A small image embedding model, trained from scratch.
Training: adamw at rate 0.0046, 22200 steps, held-out accuracy 100%.
Rows from block 10 of a small image embedding model, named by matrix and row number. Rows with one number belong to one channel. Each number is 500 + 40 x the weight over its row's rms, rounded and kept within 0 to 999. All counts start at 0. Numbers have three digits each.
Before each channel's rows are labels from the 100 images, of 14976, where the channel reaches its highest value: "lies over" is the class under the peak. Only what is clearly more common there than usual is listed. The data: made-up waving flags. In brackets: how many of the 100.
# convs0: first 3x3 conv (model.blocks.10.convs.0.weight, 128x128x3x3, each kernel summed), inputs 0-63
# convs1: second 3x3 conv (model.blocks.10.convs.1.weight, 128x128x3x3, transposed, each kernel summed), outputs 0-63

lies over: flag (72); emblem (28)
convs0.20:511486516500426461498496478481487475480492494510455498484426545487520447489559476668475459461502489496488572462465517549467509437558552479482477553537485493499560524513475514449529504403473433
convs1.20:434488451472481488433432531488481468465527460444486464466498519482447452481468434428452510506469478482441447526568478445435491487527546509462463452493435491481494477453468417486516432455514405

lies over: emblem (51)
convs0.89:485517477472437495498476538494497500483500485466483453495461442499492391462478527377523501427468495527513488467520565414511462503453479485453481448475513488506462490485508492463492464491511478
convs1.89:569514530501494550529502534525510527565492540538544608506512494473525599529501561578490523573504453566533442490477534525507518583465471513531527493505504562526517528488516536534471451545509535

lies over: emblem (65)
convs0.94:447503512483373475529507428513471541534481463506479504470470581505486412463488460573467505480482512493483591473480572533477535438480493523510477500468516449544534501470460500487474502424463475
convs1.94:501461505510490535470467521472502507462522430442458529482506512446523468433499459448448491466507476472429496533533461513473485523513603468481481474482386435478504474416495461511531415469515526

lies over: emblem (40)
convs0.50:526520509461379452524508525477495501449488509533469501486516474431489497491455511462488497446467507399494538428509581450486452490496430494449533455478525487490457493445495532478503530493510482
convs1.50:480482510512507524618591439428498482539496523532463515543471489440481493444520548477472433486484531457471468497428509542427494506475468472499542494478472470537494528502487466520468514492422493

lies over: flag (100)
convs0.93:542463574473464485457498454458485480506474523463462536445465514505482466532504450605433494501520503476503572452442491534539471478462471496481488568487430474508535476489460537499530464464489400
convs1.93:433535429484474475471475530519472457486533476484491439477541556513458463494497462454469526442457483452506454508588511465395488450511587509473467414501463486507508478460485382454514478471484469

lies over: flag (86)
convs0.107:500493537498460485493499450474494515503498476524475521451455554542496449490523471671414469496487520509478552467463537545468543471525563484470458576510492501527573554417517506479531507436448457
convs1.107:441447469481478475459460535456497464475528467458475449442491532482472473455467427436449497482458482454420442533536477450436481482534564507474459453487425463487494457446466446495530428450503457

lies over: emblem (40)
convs0.115:437534445513443511554489463515465516555469466534500479525502564492515477448467498518500513400470496554471620457500584553489553491505548503525462500500527469562518523508479525434482510501467498
convs1.115:512449516495476548475454531424516506451509463457488493495470530448539518430496489457464460449523445479424479563514445503466487507513581510501474506489322454471493443480510472520523393469535575

lies over: emblem (41)
convs0.3:539501564495396459500520462499511518485500509498468521452452566474522495498547475656473478506511493447531585447464438537542515429511509492476497561487495468497534477524473543471501502415484479
convs1.3:464467424484490465421431506497468473465522455444498483470534523512454388488467455429460510451487511462426470505570486501440493471516558477468486449490417451484505494419485391487516497458492437

lies over: emblem (76)
convs0.40:468500477486436509456487502493525453452460446446469424517504417450500499536433465394481513470494542506502542462481494462496450480500395513460482451485472493469461518502490530480464466509505479
convs1.40:539521456513504416556541450486508445489476489518488478480523431499450425479497547512519475470478547494474370473539503474479526471488341429491484500510497425500505494503491470479467517467483449

lies over: backdrop (99)
convs0.110:532478447499455517479479500493481464476511507493476504476480412473492415476499486362540505437474508502499477466497531411543481509493469509456518476486474503511406492534464512483458450513515461
convs1.110:542518519504512497590531526521494516538467538594564544515498530473516588532533551562503516553497458524527506457457537554481521609442538506546516519539461552524514521539516531553462470477490522

lies over: emblem (37)
convs0.43:512448467476474494497497468497460481458508532449431467503491407547475473447491450415456503459475509456525486510455558467443415444522448511474489420479472441478461471490453536459503440476492433
convs1.43:500502518519497454453435472535563500596455539526509489455527457376528525495504492525560496491475438472481520462431522512531497500440488477495568523498459451534500519554506542523458519501457522

lies over: flag (88)
convs0.53:513499435454455521467482505483460466476454502444487458474460502413478523538404456413474513481502509453502571464464465480508465498527416485456490460487463496512480502494449528474496477491554454
convs1.53:507505488493468429507507402481474466498484528507516445429572449541453494514482559548502482449484530437491475477552511525508520427479421465484511500489495421509507489474498458482467522488487433

lies over: backdrop (97)
convs0.86:503471436472434476525506524507477476455480445512501485475476429472499416497452480350555466470513459518464411457546537406487474471476492480484503446515437518512460486449483451503471432470519494
convs1.86:524534504509467543521486508520492500533459539545560514510522516436545629541493480623477506552478493483595434464400568520528525607450436511532508524516529526517509487480525497502463447517477484

lies over: flag (92)
convs0.102:512477533506475520508495469489513471531493510510479529475482563505531493498514483702448453530519492481481517468495465605468488455531558477490497586519463492531578526476498522520534462410502509
convs1.102:438464459463461448407441515499472464455548467439488444450492518513446456480449443417471511448473510456449456519566477442471473470544535516462440452500475457469489455452482436448518479468495424

lies over: emblem (43)
convs0.34:459473418481454498506481497495439520476494450491449458483414474490467505472453478390487488481498501470441522454466517476493510507501409514455468446466493489549471527450410477453466529430531422
convs1.34:527558489492520494478463526491475505457473521492467510506468524477517462519482455584513474505500468465494445533469455369538513533476519529521492523485427549474513439546505489542474419517494464

lies over: backdrop (82)
convs0.100:517494482463453499473473479489502462458493504467498484474510364504480438483442472346495525460485542492490469441496518437551468463510460501481518466505444498517416486480507511471492444504504432
convs1.100:537512505515527514549530515535552492565459539575536564528504487471516610517526559577499538543489491554533437457464535534504519586443469509517551520521522538557504535506512523547455493521471491

lies over: flag (100)
convs0.105:498488530517469494465506455409507452500504527474481535481487469467488496497521461652460481486538457459491554476454415556507467486532497442467507571517463480503507503507489529502524456429524402
convs1.105:452502446453468474468462513498430470463547494479503436455530505528454458505461461431438520461455498479497450511558489433432480456524511519472448452482480469483496458417478423436506477480476441

lies over: emblem (83)
convs0.117:512490411495433484486454521502487475491493493494508509513449441482519435490443508333511488472482531435497519442492512448486455479470395515479477445494531529515449519502479515479451522509510469
convs1.117:472538524487555469606525448517540570491461530579503527552470539469542524505541564611517486544515418559495493512501513527566525554455539531509545528507493487515510532546551513581499470454516549

lies over: flag (86)
convs0.99:476476533495493502484507462457478479510484466501464526465467514509490498497512472668412497455496502491468494500457545551447497481532554509489464565522438502513558520416471500465553470448516463
convs1.99:435458478467466469430446529488487455444533476455489439439509505469462464482458440408461489503460482467449464518540479419491481450531526540472453449492438484482485458461472440478505435464499445

lies over: flag (100)
convs0.78:527481544486478505494516449438509482496490528513451536451451543486517474517543465663416485515526500452500526445455493573475500463536509497480495590501460492502560516468483503509558478418512457
convs1.78:437479458466468466440443521485453471457541486454488450449509527511449456486452427422450501453451501460461463512559497460429480458534544521467456432493450462489492472454475426470513471466482415

lies over: emblem (98)
convs0.75:475491478521420470498511541529548488458515439519457446469523480435498505494470463353532501477500517469445545439500518442479509481470492497481552517497508480441474551463490467487509446500461463
convs1.75:419506455474542492511522356482503480514464462474492469443450457419468428484493529605475455509465493443507590471485481480486522431464384432499525486466500438501522464472479447509475528500479390

lies over: emblem (74)
convs0.58:458499407453505500519478586525452507516467438495515451505481505498428531499449545442487462370493473515469522493490490468473488514468464488512415401501509499528506512435505407393484581464514454
convs1.58:533457511495447453488482529505464450515506525448485530447504480477539532513452484604486492484526466535416409474464489466558495558476483551542506561477458523459500428464495386482492405485514486

lies over: flag (100)
convs0.21:492449521510489521439475448409529451496492526492449553486492497493493480495500456613443464478559482474476512487462446520491447468521537485472516568503424490543511495457507519507549424422506456
convs1.21:444488477460471463433475520480466471453530479471498413442508505490444456481467463418449520454460473474490452509534481423451475457512506544482447438483479477485498472443474435456494479469473422

lies over: emblem (62)
convs0.114:493497468515469473447449487502501455427485424461457480498462442482476437462458434380485543460509519479466554487473476465476459499498444509474509413511467459455458530468477520458473470489478426
convs1.114:527573526521514519550527446461546532513459440550454509494420463462519487474533535455535527536492496461492380453525522563488516504457412476495473504464516497509498507559503535518472435521454515

lies over: backdrop (98)
convs0.70:475503444446469522540482513519490522470501492518472435453488461462498436464478518386530516489487453485466411491541502433497471476471474503493505492466472529577455453485475491542488414498529504
convs1.70:523526560529475564528531504532533498536481525554527523525501478480528670539475486549499529528492527488526482459495564469491544587464471511550522531526505504521513477561512557499454501546450495

lies over: flag (95)
convs0.49:529496425431428482483477523464488484456471459461502493485475489429476539466454455441455471448459487470483544444474481427465483542520436484453485447513500506442457477450476502480494531489490411
convs1.49:486529478524467482455454412502551508491496484530460528432456466532481515465489506513517498586476532415461489497424476492550520506508437440479528527485481525515484439516482628561491558537445456

lies over: backdrop (83)
convs0.111:521447434460502514511501496503472444453487494481501495477447416455476430511411496363522479493497484483497438458487520437567454505477460475485481486517467484547443460522441498504482467515552449
convs1.111:505564538518521525507512470537488527507473566591552515500503504532519572533515497606545527492532484420599512469438571521501530603441507513545535540539490472483527477561542507503469509501520511

lies over: flag (87)
convs0.12:535449493487482537453477513472488480492490508466479498479517404541456491499423471402450490495538477474485506506453442508549409459494383505488467515517442485538528462474386505491501484496482468
convs1.12:517530478490446390483479471502501498468518525519482417455500481455486483517480484552504510423482466538541469520421516426516498497505550537486475503476463517502497419494480465391475490464514391

lies over: flag (89)
convs0.1:459478509491464498498508480505480483498462450447419478496474500440495561477494463578475460398496483442462534430477461533476445509522469476468465486500417460501531465494454481437503445436479518
convs1.1:549482484483522480389460482507506497485514449486497511450512497525483395542505518344526486545497524561474442484553481453561509442499447449485479512487423504489487485507499443464509485528505496

lies over: emblem (32)
convs0.24:506464531511505474500475463473504469528512490497488535446482513522486455500495476679413456502538502494461535484472492602459484432523555495505506557519448481522558514422491515493504452395519484
convs1.24:431474474462452457408454506480442480456533473458480440458493514473471430473469473417467538445476498433473461522536480420517476480515536508466444473493473457476486446419483436459505477471485428

lies over: flag (93)
convs0.26:497485526501469493498518471451509497484498503541476540484442565490518478469549482656456487510485508467480553440467497551471551476561540500475484556519469506543577541469494509490532491418505468
convs1.26:448453447463478472442436526479462484447538438445495447480484518498451447474462441436447480461470497463438449522539467466452481473540531500470457455488436460465499465469464446462518446470496420

lies over: flag (100)
convs0.38:527478552500457484495519424441503489510494550492468540479438554487504456524535470660430482510551488467510565466464512577499495463523504495492497599491454467503544503504470522528549488437491459
convs1.38:426486447465476475452454522494456469464535466472483450456514542509448474474468450448445500424457503456465471512558501454420482462521552520463448419491455455486497464446476417437515468465476440

lies over: flag (95)
convs0.41:521442507482484517496516546474458470514459459498477477481525509533458494469404521461446460436482513492455514466463420513493442469457468508488471477472444479537528446416434521467488454479473478
convs1.41:524513500468495434458477508461503512487502520488521434461519498536478352528421507597517473404494501535542522511444487468518512476493474498478487471481449564501500471490503320460491453456513398

lies over: flag (100)
convs0.88:505476544485480483433479502451471460453476489442483518433488470519467467488452428554415475485495492536520488519415414533540439515493435533489480517563469498470495452426447489470497448488493343
convs1.88:435550429466459474483492498501439470469542543509473446499500470521450456523498495417487534484472486430525448494537542447396486450504507530486466447473471538527508488473494443458495506472482418

lies over: emblem (33)
convs0.22:471506428515425466508478524516476492474474452483487452514481435491490464481464506369471526408491520512500565451500555455463492511484459460495488402483501470468460524467474488443479518480480449
convs1.22:518544508525491525529505505478491510551494558504533610467565472496559529530540550538503472533505427589513462520514507538545515543474482531513533499516511546533491543476521493580498343466564599

lies over: flag (92)
convs0.74:527475409487401501475459531472510469459490478485513491494498498433500498480401396388479484457485519446458528441467482419490478486504429445452482464465468518456414486449466497461486533492525419
convs1.74:528571531482480419452482411454556513492487534542437498475484469503482497467482523482521524587480546388549534511447503549589516506477385491515531555486555470496500475549500563538491580510443451

lies over: emblem (97)
convs0.48:513483443484436494476485498479518439450484474461476448518497403494462462486441505378470528463489553508481524467460482454485427506517441499454492439501451490482454530495494554481500489497495434
convs1.48:554501461522520400495487491502477467470474490507484510469481439450461498492501548561516488501462462455468398462490492441511512470495350444496481490502472458489504473497484537500469472472473395

lies over: backdrop (98)
convs0.63:527462427467489516512505496485482484477502522484522492472495398481501421487451505340520486442490490524489468446486536437539472503499471495481502458488482511493409484520456512492468468515542441
convs1.63:509527526525466522530478518538502532528479513590565570519506521499524593538502526571510512536509432551560491496455530499486514600447527520539526535540459557504516514545542522517475457495523549

lies over: emblem (56)
convs0.13:471445499470507492486462485463500487501488456493469423493460530458461483460511491530452488431531434474462503464466517566459488484498545504532424526490461464514512491393491501440536477450506483
convs1.13:525458498462441434428483545479465439466517496444511420467475492439481498490440437439459526477488478511492453502516448409467467483487521568485439452495484508501487442432494399458488425454494421

lies over: backdrop (95)
convs0.124:512492452453488489498474495507468491443474462496490490479447397499484373506485490379551486446488519477446421475514527431537446452498459495468523448495455512494401481547463521485480434487519468
convs1.124:489586493510561511538528497540539510559470516566539579540491519537507579515507512561547502571487491508570504471462547557438528584454493495522518504508503556537521504525513493530452465494491497

lies over: flag (94)
convs0.112:513476501527516533473512464481520504535497485528468551495492565519504488473542503656481451517516484490465536449505487580458529538538551466484526579525450505549545522475514505507527451443488514
convs1.112:435475459463468460419452524471469477458551470447509415464473515499455454458443447418455506442483508442443443516517479463475459456536523514477455471488434447467491447459480468448516450516485449

lies over: flag (100)
convs0.42:490461529506509507466467449423531443494497512469497539436516500519496474509498451633418463501543510542478508468456461574496464453493545468481513554510424485513529508445506517512523435448524428
convs1.42:435498464449441482441471510488430468461543494476485420450508509508456465494470474423465526447453491456495462512557502411435466449518529535481437430483485473489493453441469427437504494478476448